{
  "train_examples": 90422,
  "horizontal_flip": false,
  "method": "simmim",
  "arch": "convnext_v2",
  "moe": "top_k",
  "moe_every": 2,
  "shared_expert": false,
  "kernel_size": 7,
  "steps": 19100,
  "epochs": 13.5,
  "lr_schedule": "cosine",
  "final_lr_fraction": 0.1,
  "weight_decay": 0.05
}
Rows from block 7 of a small masked image model, named by matrix and row number. Rows with one number within an expert belong to one neuron, the router's apart. Each number is 500 + 40 x the weight over its row's rms, rounded and kept within 0 to 999. All counts start at 0. Numbers have three digits each.
Before each expert's rows are labels from the 100 images, of 14976, where the router gives the expert most weight on average: "top examples" is what is common among them. Only what is clearly more common there than usual is listed. The data: larger renderings of crowded toy scenes.
# router: router (model.blocks.7.mlp.router.weight, 4x192), inputs 0-95
# up: expert up (model.blocks.7.mlp.up, 4x384x192), inputs 0-95
# down: expert down (model.blocks.7.mlp.down, 4x192x384, transposed), outputs 0-95

# expert 2
top examples: light from behind the scene; count: six
router.2:494480533578344509508495475542479451496503417445473516527498506518532464519427503413457501521468389506550492517533486510558526490514531484518502437379493451492465442521530466516554517566500512479378451510493490553464482549499492443515482426507430600480471540525494539502490553527497426490
up.19:537461456542508479495481514411514504556510564496440528547465545477480565549540480510523475493521489507485465530527536424515493525489515499435409432452547457505537572509473506567453536467573536489498566487442456485591376485514532457506481480576494538554526556529516497512500524541567428534
down.19:456444545477528438513493517482486507473448425502553503530472485471540500499535402568523467508578511520492561488489470510452519492420479496511393520523486468521623447449457543551484478515520503419471477517567569475481518563510475456537469472503462503498493668484522508524521527430427583507
up.20:565544479517479475534451586490494496494525494517439483509514480533453497498519642557560481524477489433513452408491481476429473415553492523484517493546527492578505484504602494520486500485513471456525515489556531487522513502457510529530529514504552439493441519504506471568477511506525499476
down.20:544518510503549535557522493506522532439441488472484518472457511465461498467505422544488439569475467533493465511521491523500497530493525505427489496411580625435514503521471435490575523544520473485467520514539511485412479480562507496499486520482569478452457463575546434558491379479526418458
up.21:460523505403532447501558405498524550551497462499475484497534485511484477469455468482493540535532542492569547369447451588528488492450442527501541462522489476529446543504447502495521480445451557523430459472565554497542493527468433489503463572488534515483493525515460462507439463499458524503
down.21:492539537448491456523477425508497469486571436539507467528458494498411476469494522468537514505501494520577459427532444464583445536505474414541479494463544514484561527451476466573574527507501542465436436501508493535471515551534531414499442550450486529515504500499526499475491447512487545499
up.22:482424456448479474496538465463511497560539520445493489462524576573484550494517483489483497481479501526447467551489571503527520456479588489544491536471543535491565482424471461469588440463482579498481465497447548583538521437543508477472536527464488490390428515483537553476446535472451539473
down.22:483524489522474475492560492499520506505515517403529535510569562498520445523486420499523467519576496475467552502530515564493460497506466544475526444512522444518511532536494498554560531481509521530566522461492489454502457479499460483453599517470538484557510487514546493520462506559431467541
up.23:397528490411504534464547476511505519513533467511486522487499533484494458456535479507531519494528595511603482413473489482568439508470476578532469438439550465516404591504468469491524503471483610493424511468582549474561531535554523543526449529505554505425510480529457529530472533469528496530
down.23:500525457501493478497469489531489495502534478527481514504488498501444505502497531413610530495494517480519459386555446468565431513438499391524489552501506480499553365465492468494468497490461504427477445502479506526487520576500526467492520596449484528509519475471525503454489463509487510536
up.24:512486477473556438571506530494501427467524492480501467469549555523349492515497568533465483404556535486454545455465499446559505436508470515453547491515550564610542469563522396512546530519460598520477530435454534473459529491504517570525483542452488500529505445516539535507462449497558554474
down.24:506481474492508475504488417575502469517549569538480464523491466508485495456452526460428514528507469481527591560497536511510438484573516542499483380492532502508553507480503494463542500531517527470502479488456528488498512476498472506498480484451515529481516528487539512473481474465628494472
up.25:570498507497562438527469413394491544522540447482491468485445516442452476482475556554550508442537569515464578536427452508454520535556494489547541580478492459506547525506541537477537518502464489540503536522544565535505548476454524486499472531447531515479525420480495479469482531521523606506
down.25:422495502509559491491480469535512494480460545446467497505491485484454502449456538581544391522465438497441547463461474423504529487490531484509455477491521484526453516447467470448518528480491537481555490511508535532535519471522535494505472533442509430518490410480502469524535469513493543478

# expert 1
top examples: light from behind the camera; count: six
router.1:521517477461644611489511517552519516503434501502515509535483464420524460484480473527505487469473541499499520504479472573437516479470469517512510480607463564524597443541500498504535496488506502538531560479445463505566465487552494512502497563502426566468511535530519426505469386466493569507
up.19:490447501460433501493525555488508496489520458484486437568484514511464453488483548439487522510461467458519431496528561459464524467527540516496609447487547509497499446486515489519632430480491566482513475532512486523489502495477471455469535493510505527441454542491454506472396524512553490462
down.19:605519427490548583509483549593513520488524455549468510578516496483534514568494471559532516461466547518468536448494516526477551505530514477451499499508489499527550554512519498346523497516527462468428563508434523489529499457521527522454497449553455478479508524517537506504578547482551580477
up.20:391481530564620555563468471503508351446523490465551523527469480474501501505533505563485524525466463470558474526511467529464499489467444526470531539509449474534507503475515516524472536469482477460544566507479536442481485492422481538462529492436534486510458532519487459464500511500534502524
down.20:559465556453608475539435543496506550456513595484461494479494502498504526512539469543441498512545470517542496548469492389485554505462567502497501493468544474481549516467493472433537498518509498505421493492487446523475503520500463581546471482479474410465446564490462499530506423427503610498
up.21:483491491509433500504503564483512518446506531474540489529472552533463536526517483474487455517517550466501467486472440517650508511439543486456500497456501482486494550493549497509598545498513471477557517492537508533512476462571465509485456504516512502518523515558534524549474512483498544502
down.21:499496535445385526496532498518480478479410554493498500546501510506504468507496515540530605460537543505555576537506550521593502494487484578495516522499466473532603528491500500575460515497518543453481512504505493480527508462515508437513485495574579490538489514528482507534446549497458508499
up.22:490472467494523481506483480487443458497476543495517489549496504462453452505455527589564516572561469504506487531495451483498444477385503506497553468518488558554517441505497487511548491448471490422563530508532462566451482493516461452521444550505491455457468471538520487458438518514503406493
down.22:522455584520456554493491503538476521460427493456502530409467513450507493511529475567484506463521483506468467479481503443499564497514511460506520564470577498469487538548505498506483504468527506478471534488522520512532502469490593569521506516515538487472516506488474530548465504445488518523
up.23:509525492512487470508530552518473472562468471603519489486529482489501477516576498473485486505480417527583521580480469526499497472561533550560518500548447546487518531465527537498498546510499456531431438507432552436487502492470509561476543431537435512451496507525493477453509459512523451486
down.23:494515492479547554513413502497496483516402389538463493497472499505473506488523561478430465493501518503516568476527548490469501531467464495471537410474474511485393537533514515531495493445503437536541525501498468491485506510522460495542484540521575471452439432528450471505555540488532404441
up.24:469481508520422495532483487466524491498564456575527496539478531512466542458571509466429532520497521482494542509511509449469460522448517530493515577417512501496486501473557507538416450489519512512507442520445660562524503593497557454459559510409510510511529492477566536511463581537529454473
down.24:612495459538472427519437603464499547485541542534499461455463515511499597415573519504597474546454475516512424501490498555536573479555511542461512572531463515515552544417549513562495528487436474479550523519501474516531493459507476494528477454487562631455472484517448508494504496480481519502
up.25:479467482529489550495548502506470512543479452505522462536461545537450470548474547557513471495546530517484562530548471458454535487456518526501491463517507495574529533448604488553466431420379467455460567494510520466501444430566523544480531528520432499466472516521511551483429468586450546483
down.25:551528547443488515514498520444507508489452380511479507476461507492475476487488533429542498478474490502542598499558481524550533506581451463513509534486486521519483418515453499427488503496501545494537499510508553508500522471505562473511472484492532429558516455501489477481548473508474568506

# expert 3
top examples: count: two
router.3:509533440508515494493483501496532511524541537513486495474478524526535477500521463551476535471483543473467559517467573433602550503507536519534532541530484552496465540552463457465454509504511494524465483466601504514457458460545471515530443608443648385479522445493505526473494520510518551483
up.19:545504525534433492517495598439549496555474443485486473538517490470480487490517528493438493482538427539573571555547529465484479484570521459524502485500550540558582484551562492542549527502551508474519427531424569465522428547506541482506524533484423566485503551488453452538472523514520443500
down.19:559485432567568486523465551487525562446495479505471512508441510492503532500502489599532498573500500527478567478561552474474558505550545530458495533502529456513573522513497447382565498507479440434457534526570540560466511530515485458549480441512493473440478506505487492508554485405479467425
up.20:543506546502363538481572399476491521408529545450533515537513510515460515526562479447511494472476508505549512404457518549452491393476548469536469470506498546490458484483448532499548519486491545505539496526433436496438494476476519552525482411446453515474497584521471532469484497524450547549
down.20:523494538542376517542487449534550489441536552449514491442496532471518506490537504503501504500478526517516526479494514470438501470542511492477513586474582612512584529524535489451530543522469499516456524512507492479492490490542519441489494423534426524490502564527473477502518506522484536488
up.21:447519495503511490519519510466415519473499536489476456436463472452466532504472528478515438506524507550530585498521456555512546512521539482503464458581642418517466450523567535543538523420494511520472455482418498498464523452474501508537488531556489608551535493604476483494474451520490461530
down.21:528531520432530455502491477507497502511566482513505506456519492474483497567544441476492451495538457534392490505476449505451540495500503501491502430471555449496466360475500507557549499469506480488543508493510457463521468525511496595513529541437474487482459494485512501531509455539541511536
up.22:510542529540514499508448468495498530502539495521450433529474502543467529504560514460533381523576499438516600505518414521522494485512522505506482406522532490505513509473513476493482499418517497546558455521504493479499464475509481493523512477567500492526505513485470551553450476485418486497
down.22:505580506434546525472507482515564507516532499525497525495535482570508455501513498561526365533562448510407551525521395572460551498487501462507526461529453509530523533509528502537539532516531491508500529508444509513511425495459520523488533552503599472500510521475531503486468484496601485495
up.23:450466508485443506518579571467499544534466400518503490513496508560496488443485497380494539499499569460545469499492457502508502500429502541559527502477494492480450474492500470576556446502471489461455523521591437487475569527538468594482509565456486556465468496546469514417460511504404526529
down.23:470507472525639402508542573576483499533525368498514530479488516527499499515509551370443502477518488510534505461510466505437524522416507540508496428520493565505579546420541523444533508502525512486483481508447529438497506536501467477512503414493522480500498527485497512517501507520467484523
up.24:567513487504567486452516446471462519435471474477424446558481549533459547601513510464490479539545496475437507516451484579411505535467526470472508489485523487519557450483516530527473513396465531477468528437500468561522478436444505508472513490477462545524526582516503513463473503547416494478
down.24:550458454530496500523474516557471467522484428457519458489508552517514488525496491508433521519459421431515554508535509575513494497518525540516495488466524557465581591538475495462498479495473524442516465438492459511461531527491431468507415551583567505494511428504488531538501485467447496485
up.25:533460470537522513486445515464506510528514437498459489553505507561363529536519558502486483490511481509509488491461488526492496462553526495428483479468534538530525547444511545523477477430481514487499523458396453514483509470476543453553575515560432504456511495523451522492421521564541494469
down.25:548500528520453439483515560489531499466553534451510502538527385496529528459497563526500450448482546530525509531526498367461544573498463485527419470530522451554505530497469546452493532518516448495565562546501487519501492543480546476474491422532508594474449565444593494527544502514527526585

# expert 0
top examples: count: two
router.0:479484456558535446494497551430490503525536506596481521488498493510523457468501499600562509488480482497477477483510580417468441523513495449530503575421470442500513529518477532451394528497502488413530505522555550474521515447523487515524501482486584384465495442512516569456482512533526521502
up.19:517571445451508476473485583520496522517486489530483498489472566455445510504552575547487560522483537543532470482531546541468569514507524501483503506506491476535540501440633485531599473544455512472604560499504499481439381602435541476474539477474487506531504494466500503500494523542489483475
down.19:501526456503439476522501465548571495549474476460502533498528479539500478471507497497502494570527486493519529450507432523575535525542533460491535457508473554504505564487475465468605543551522549528458488530410473444486447485495535485476513513459599573528496461469535502468479480496457487531
up.20:628527553499374417511474432552493532525467425420462524497457498478495516453577498422429560551502470512568448453533515434526511499527518560473457472545526513485491493535512498502481456499498543506429510472572550463528493602507473493533505448575526525466509519502506485523500493513500441503
down.20:553499518428482495527456487398521536465468446539443508473469515514506565510515493471422465508467509496551531485487489453503495502557472589463496621498475509504451575459516512544455508501492470584526548501468550480531490391543525527557498401526447496464481574531464493508528451481525599470
up.21:543521453456472556515440486475429506517525491523478472579539487509470434458485521527451453498483585480446492519517480477497508535414525510451479472550567506499514508455492504486572505465492458474542495550525462516459517515526528527568529487525496557447459557573441528543460485466556510523
down.21:479518544487517494464520512458542505477447428489475523469520459513497520494488557487571495492522477497460517475546506513527504535485489550526501429523582372536498498476546513458481550503515511460550491520441546580512491534446520587467502501472547553509491449481518472516510469517556514532
up.22:523486501480482582497484489513505475498478427452526516573531544468496556510502577499494521571496427552509559538563534443525553463503521497445504548490509493497541498476559496521509444488522510532556527548453564512457514486456524465495526489499451481516435449494502457517476507522326477513
down.22:469477479436496351531469521443487481507569522486531484425472549506448523487496461424501560485442465496408458458511451502427510531440497525474525384480507515509505522464581521514506533464558526475494528526469504540488436498534501452496482415562510538439478470504488507541520510471523557475
up.23:505502441437498534483526571495498443541482542486496510473538482456480510464487525462528556579520557524510537514482604519493527504486463474497497448529517510531552529509439476540549496458485479536522526446491447484472485562539520533453493543517443582501542602444519476485487521527631568522
down.23:465501506526514430530486542536485573460512483520446552519456466464533528564517477576506510498548545533530498504497490499449501494640487489471467595477510460467528499418485473493513493566493442517484535490536505485481517518508513496538482428478454405485472655510473482505498485432465552437
up.24:504471474524447538457469464547443488496526475467496459491449540538472444520474547405477453530451518525492532482492520518551588509478515572541453469464522489515443510540476427463540475461501506459485438512462505559438545483530500503541458522452492499492460500530448547530491524533468585518
down.24:533491667496370465507505493511503510512485518518472499455458497514497549558499539495489475500507555525505444507447470555590459479509478519480465577530478370500542464475502520460454501509463487563542505521507583525542477452519535540516488387455473477456479560514488474539542560487517555465
up.25:492504490532519510509559539472418499455547471552580479440516522487483468541483529460338463482459477495492478475438420595528472496483551518560446536499521478521518506497548528536456524476474464549471463485475521501451548506523493523450504441494499561524516533479486514478496560532585515503
down.25:542516499459419473495453546567537529474500558522427523468465507542514584598544456498524458510518486521479454454421496505457498471531500435462487599523443439520436483555527479458344516511494419562502517510477524522478516524508494484530501525565466480428494510518468501526564540471488515499